Weights of a small image diffusion model: layers 6, batches of 64.
Rows from block 2 of a small image diffusion model, named by matrix and row number. Rows with one number belong to one neuron. Each number is 200 + 30 x the weight over its row's rms, rounded and kept within 0 to 999. All counts start at 0. After the name is the row's rms in percent of the matrix's.
After each neuron's rows are labels from the 100 images, of 14976 (inputs lightly noised), where the neuron reaches its highest value: "top examples" is what is common among them. Only what is clearly more common there than usual is listed. The data: flat shapes of many kinds, plain or patterned, on busy backdrops. In brackets: how many of the 100.
# fc1: MLP up (model.blocks.2.mlp.fc1.weight, 576x192), inputs 0-47
# fc2: MLP down (model.blocks.2.mlp.fc2.weight, 192x576, transposed), outputs 0-47

fc1.405,081,237,217,185,143,188,201,234,208,184,159,261,139,181,184,213,216,190,174,204,193,240,168,224,196,182,172,171,207,225,214,193,166,177,186,183,208,205,177,220,244,170,138,176,227,168,233,190,198
fc2.405,089,209,274,234,221,211,204,169,172,258,129,234,279,192,207,145,201,167,145,210,194,190,158,182,222,197,172,157,149,162,222,190,187,173,182,172,204,219,187,186,157,174,248,205,243,210,204,165,208
top examples: green shape (62); its colour: green (31)

fc1.248,087,190,196,217,198,159,216,168,166,176,218,213,161,208,179,175,156,216,178,199,159,119,162,200,229,222,223,190,245,227,158,201,202,238,174,226,276,193,185,180,194,177,205,183,171,188,196,228,244
fc2.248,073,128,250,223,202,166,244,225,190,206,212,171,212,250,208,173,231,218,190,208,176,278,204,220,221,254,206,229,170,120,174,239,221,221,186,140,187,181,220,182,208,224,210,188,191,214,198,264,190
top examples: green shape (59); its colour: green (29)

fc1.188,164,196,222,225,181,162,217,250,259,131,195,159,250,137,181,227,198,175,248,175,242,208,197,157,222,203,185,179,221,217,183,204,291,210,180,227,241,167,206,199,223,183,273,191,210,148,234,199,186
fc2.188,118,179,249,171,240,188,183,200,175,180,209,172,240,112,194,157,234,229,185,223,188,197,197,142,181,195,218,202,205,207,214,263,120,208,155,284,228,179,223,204,224,211,114,200,181,236,256,201,186
top examples: white shape (63); its colour: white (25)

fc1.231,085,179,240,196,207,215,228,188,144,227,151,211,143,183,246,183,189,222,206,224,200,179,218,189,217,198,184,183,235,168,163,157,186,225,221,188,193,245,208,237,196,155,193,207,247,172,142,159,193
fc2.231,082,194,213,218,217,211,248,205,212,156,212,127,207,185,154,197,205,235,226,190,205,223,206,235,233,198,183,198,217,266,217,165,204,251,249,253,181,189,197,169,218,163,203,179,274,161,208,136,237
top examples: green shape (64); its colour: green (32)

fc1.111,199,297,177,162,158,182,140,187,195,227,192,195,189,237,264,194,312,217,216,171,207,308,181,264,199,197,202,196,169,80,145,250,203,174,219,171,172,196,189,130,206,220,209,197,152,202,203,186,176
fc2.111,152,223,162,161,198,207,215,187,204,232,196,195,194,224,236,198,117,186,191,230,192,85,202,211,204,171,186,200,249,323,206,220,198,183,234,121,193,190,194,130,217,197,195,185,168,196,185,196,176
top examples: black shape (46)

fc1.505,088,173,212,219,224,244,221,182,202,177,235,211,205,209,214,227,223,194,140,197,149,130,183,217,148,195,203,201,163,204,227,191,182,188,177,202,190,247,206,143,160,204,308,212,206,205,223,203,184
fc2.505,095,162,219,246,150,254,135,145,140,234,190,227,231,211,190,204,245,190,151,227,178,211,163,188,183,209,177,218,186,190,186,196,184,228,196,201,211,197,190,197,233,177,86,195,219,212,232,182,244
top examples: black shape (75); its colour: black (47)

fc1.199,086,209,203,172,191,219,182,199,225,204,285,157,179,161,205,180,213,192,175,193,201,219,169,207,213,233,207,218,228,123,91,158,197,199,195,217,209,207,220,156,225,204,256,270,287,208,161,115,167
fc2.199,091,217,189,266,210,249,194,168,177,227,200,257,207,236,235,156,170,160,187,219,212,167,200,250,230,268,217,213,212,193,261,155,216,255,208,230,219,220,177,163,170,215,146,140,235,222,135,130,249
top examples: purple shape (75); its colour: purple (36)

fc1.173,101,239,148,187,256,228,191,212,198,216,189,200,229,213,192,210,216,199,179,181,191,163,227,180,197,211,201,170,166,236,135,240,239,205,162,115,183,232,204,128,228,194,212,224,225,202,230,219,176
fc2.173,083,241,222,212,157,242,148,193,149,191,192,206,204,211,196,194,171,229,200,239,189,298,226,159,187,222,214,203,224,224,228,165,199,199,204,207,211,225,218,202,168,227,197,172,218,224,229,220,227
top examples: black shape (48); white shape (45)

fc1.540,162,225,165,202,228,204,175,221,273,118,190,186,248,234,173,185,179,270,233,139,181,216,198,265,250,198,192,175,143,237,180,205,206,211,139,156,252,162,249,243,218,194,192,208,210,176,217,193,175
fc2.540,131,201,220,220,202,200,233,189,150,147,212,199,230,258,187,196,191,142,161,270,211,174,194,263,153,200,217,213,285,164,222,253,199,205,73,193,228,150,240,224,213,244,224,204,242,206,187,204,174
top examples: white shape (52); its colour: white (34)

fc1.262,165,183,259,211,205,198,210,217,191,167,220,183,191,143,213,209,192,191,164,206,187,171,228,203,180,194,219,176,222,201,188,205,210,224,141,194,142,220,289,262,180,119,206,207,233,215,214,192,206
fc2.262,134,206,201,193,206,210,195,187,203,162,197,178,205,128,223,171,180,211,223,184,206,239,192,216,209,166,206,230,193,199,203,207,201,211,117,156,148,212,277,257,198,346,218,221,225,190,199,219,213
top examples: black shape (48); white shape (46)

fc1.565,087,166,194,203,211,177,226,151,200,266,151,201,222,176,200,272,199,218,174,210,219,187,238,216,146,210,154,186,191,169,182,182,260,173,241,239,204,193,255,177,136,200,254,198,217,201,167,221,235
fc2.565,094,218,236,254,144,219,233,198,222,154,195,188,160,188,161,258,197,229,162,225,214,214,244,195,148,194,143,172,185,208,196,203,228,156,205,236,188,215,173,169,261,219,155,197,260,204,157,226,186
top examples: green shape (52); its colour: green (36)

fc1.458,109,231,232,174,155,215,216,248,204,183,221,208,222,165,211,186,219,209,199,217,196,208,183,205,161,199,160,173,202,196,202,221,155,223,151,197,257,270,238,194,221,207,243,195,164,210,194,187,223
fc2.458,094,209,168,160,168,239,185,173,201,166,204,176,220,135,200,190,197,226,218,202,204,162,194,170,187,127,223,204,209,223,242,204,213,227,149,132,197,188,226,179,189,199,165,195,174,217,209,178,200
top examples: white shape (67); its colour: white (30)

fc1.393,225,185,181,244,176,217,205,199,242,193,201,201,139,225,157,201,228,194,199,143,214,175,226,197,162,197,162,197,225,218,102,225,201,179,200,195,203,205,180,226,230,177,164,190,172,165,228,199,168
fc2.393,155,181,198,198,205,200,212,192,191,179,192,192,166,204,192,188,162,187,190,236,204,236,180,175,239,214,216,180,218,257,281,182,209,173,202,196,166,181,183,227,245,209,235,211,188,248,197,195,195
top examples: yellow shape (62); blue shape (58); its colour: yellow (30)

fc1.143,130,168,227,212,195,225,178,205,194,218,221,207,149,236,198,226,217,239,179,112,198,221,164,178,182,185,181,256,207,152,198,204,232,181,207,209,261,285,242,212,165,244,231,187,186,250,233,190,177
fc2.143,093,206,166,186,202,236,198,191,195,204,191,208,183,231,213,168,192,166,210,279,185,161,220,157,196,206,211,166,189,231,190,252,163,181,218,193,229,254,239,215,209,212,194,205,199,170,218,195,204
top examples: white shape (48)

fc1.278,089,241,167,208,210,229,161,206,276,196,214,135,216,213,155,170,214,160,173,205,216,213,194,188,194,187,222,213,218,184,220,204,172,161,208,205,214,221,219,151,221,212,146,174,215,215,200,227,165
fc2.278,093,234,129,161,223,199,143,181,235,200,179,246,174,203,232,169,196,160,181,199,198,163,223,223,185,203,214,243,177,238,176,197,187,138,220,198,198,222,181,214,180,172,234,195,204,189,189,205,210
top examples: yellow shape (61); its colour: yellow (37)

fc1.450,081,201,223,179,203,191,182,133,208,213,199,234,209,210,214,216,156,239,217,216,137,131,175,202,189,225,169,182,211,129,165,156,195,223,205,191,232,208,158,214,236,191,204,243,220,194,224,144,214
fc2.450,085,191,228,198,194,156,246,212,258,174,240,145,166,187,194,238,270,249,233,223,182,274,181,204,194,229,153,181,226,237,200,164,178,246,237,240,188,212,227,180,194,228,215,172,228,190,246,131,231
top examples: purple shape (63); its colour: purple (37)

fc1.549,098,186,212,218,199,220,161,184,136,212,227,205,208,189,198,199,185,267,180,175,237,186,205,206,241,222,255,213,211,182,219,209,198,222,202,199,237,189,193,178,181,193,210,195,157,152,193,139,206
fc2.549,085,204,168,212,236,197,165,180,120,191,176,197,205,212,207,213,210,242,217,181,216,150,188,195,229,220,221,230,247,177,152,219,182,217,219,199,201,223,244,201,211,214,175,198,165,180,218,160,179
top examples: red shape (51); blue shape (46)

fc1.105,080,174,222,261,190,208,206,221,223,192,200,130,197,201,183,204,223,185,226,152,162,146,224,187,214,200,221,234,178,170,153,197,193,198,217,187,181,219,205,184,181,183,250,173,273,171,127,218,184
fc2.105,090,226,150,216,177,181,241,238,223,167,232,211,159,185,211,215,197,231,225,206,184,205,210,226,178,203,233,216,251,265,262,210,203,198,210,168,217,186,210,152,224,185,153,204,336,221,124,236,200
top examples: green shape (71); its colour: green (41)

fc1.144,155,213,178,197,205,212,167,192,181,205,193,201,202,238,167,182,195,216,236,194,193,225,179,178,208,216,164,248,192,199,169,206,186,194,253,219,300,196,112,160,221,277,213,191,181,182,210,201,199
fc2.144,137,208,182,193,219,211,219,224,215,226,212,202,189,235,171,216,230,191,187,210,191,184,217,183,203,216,223,141,210,196,202,252,216,192,291,246,274,210,126,153,204,57,174,180,169,221,231,187,145
top examples: white shape (62)

fc1.492,085,235,183,159,239,224,201,164,218,193,254,151,211,221,217,273,227,174,252,199,225,194,199,188,198,140,186,238,215,193,184,199,145,234,204,167,192,200,178,189,208,192,228,164,203,227,192,209,238
fc2.492,087,227,188,248,182,255,150,165,189,209,204,232,221,224,219,229,167,176,265,169,231,172,200,199,197,140,185,251,223,175,187,180,177,232,190,165,217,207,188,222,188,233,165,230,214,225,205,217,163
top examples: white shape (59); its colour: white (25)

fc1.48,085,212,243,222,215,133,232,165,177,190,208,219,229,258,212,166,191,168,195,189,179,180,187,179,211,288,209,172,243,146,173,317,202,205,196,228,206,238,216,203,210,182,283,189,187,220,201,180,161
fc2.48,086,158,212,147,183,205,196,196,204,212,193,184,217,195,191,205,232,213,199,165,193,209,189,194,198,279,163,234,189,240,184,297,188,232,172,149,171,200,197,183,193,228,114,199,223,199,143,232,172
top examples: black shape (47)

fc1.71,156,227,156,169,209,237,168,248,219,142,168,200,258,233,157,243,195,227,193,108,190,218,182,182,232,192,200,190,150,226,167,242,191,204,247,259,173,146,251,248,204,189,193,207,185,239,211,195,194
fc2.71,123,223,187,185,177,238,240,178,193,163,214,199,224,237,178,161,198,179,188,284,208,158,191,212,185,177,196,207,281,178,240,230,205,194,236,278,156,171,270,237,197,188,204,207,150,173,228,206,225
top examples: white shape (45)

fc1.569,105,178,206,213,241,245,138,188,243,165,190,194,190,223,219,188,203,183,170,188,179,205,196,222,194,209,205,170,208,178,186,189,147,157,212,193,173,237,232,240,217,181,223,211,246,218,197,206,210
fc2.569,086,223,178,160,177,161,191,232,264,194,196,204,232,180,182,188,143,157,176,172,188,230,199,237,223,215,176,211,198,220,193,170,191,138,176,195,194,197,161,150,146,206,147,199,218,201,215,159,144
top examples: red shape (47)

fc1.95,139,237,175,218,153,261,161,189,247,180,189,186,163,163,190,155,241,236,159,189,226,205,200,117,217,206,198,236,219,202,154,225,147,274,214,244,213,177,205,173,241,139,256,204,169,184,195,207,169
fc2.95,115,279,118,180,265,287,191,224,169,178,206,191,157,167,184,223,183,180,226,210,180,233,217,64,222,219,203,183,196,178,168,239,235,286,202,202,202,180,193,169,223,267,170,157,125,208,198,198,287
top examples: yellow shape (71); blue shape (48); its colour: yellow (35); its colour: blue (28)

fc1.392,084,222,192,214,211,221,146,177,189,242,262,185,201,186,194,175,257,243,199,180,170,171,194,193,206,194,186,203,268,247,175,188,145,228,161,173,227,210,205,195,162,220,215,185,232,141,231,192,204
fc2.392,088,291,173,187,165,226,212,213,225,139,263,192,161,180,222,173,142,246,209,186,183,227,214,205,253,190,181,221,161,211,194,209,196,227,176,177,167,223,183,177,226,200,144,214,201,162,223,210,176
top examples: red shape (63); its colour: red (36)

fc1.463,091,194,174,223,188,176,172,172,226,218,199,188,230,208,228,201,169,185,163,181,198,142,184,155,240,188,179,209,220,152,125,260,218,176,180,162,186,220,251,153,244,200,219,191,209,165,225,163,201
fc2.463,077,187,175,180,166,180,215,155,236,188,198,202,200,220,191,235,236,219,174,215,202,249,186,204,244,183,170,197,176,174,232,255,195,187,225,222,176,176,141,203,179,227,160,220,216,192,222,186,212
top examples: red shape (66); its colour: red (31)

fc1.93,089,187,231,216,201,200,214,226,189,210,191,203,231,258,229,253,218,191,190,208,253,181,243,165,197,226,155,158,243,225,231,188,237,210,200,205,210,270,229,227,214,138,225,154,248,231,184,239,213
fc2.93,077,174,241,216,203,241,180,184,180,202,198,187,195,220,197,231,175,201,194,227,199,236,222,220,185,209,163,175,194,183,197,206,241,196,168,209,183,133,187,228,189,187,162,221,308,204,222,247,214
top examples: green shape (69); teal shape (48); its colour: green (43)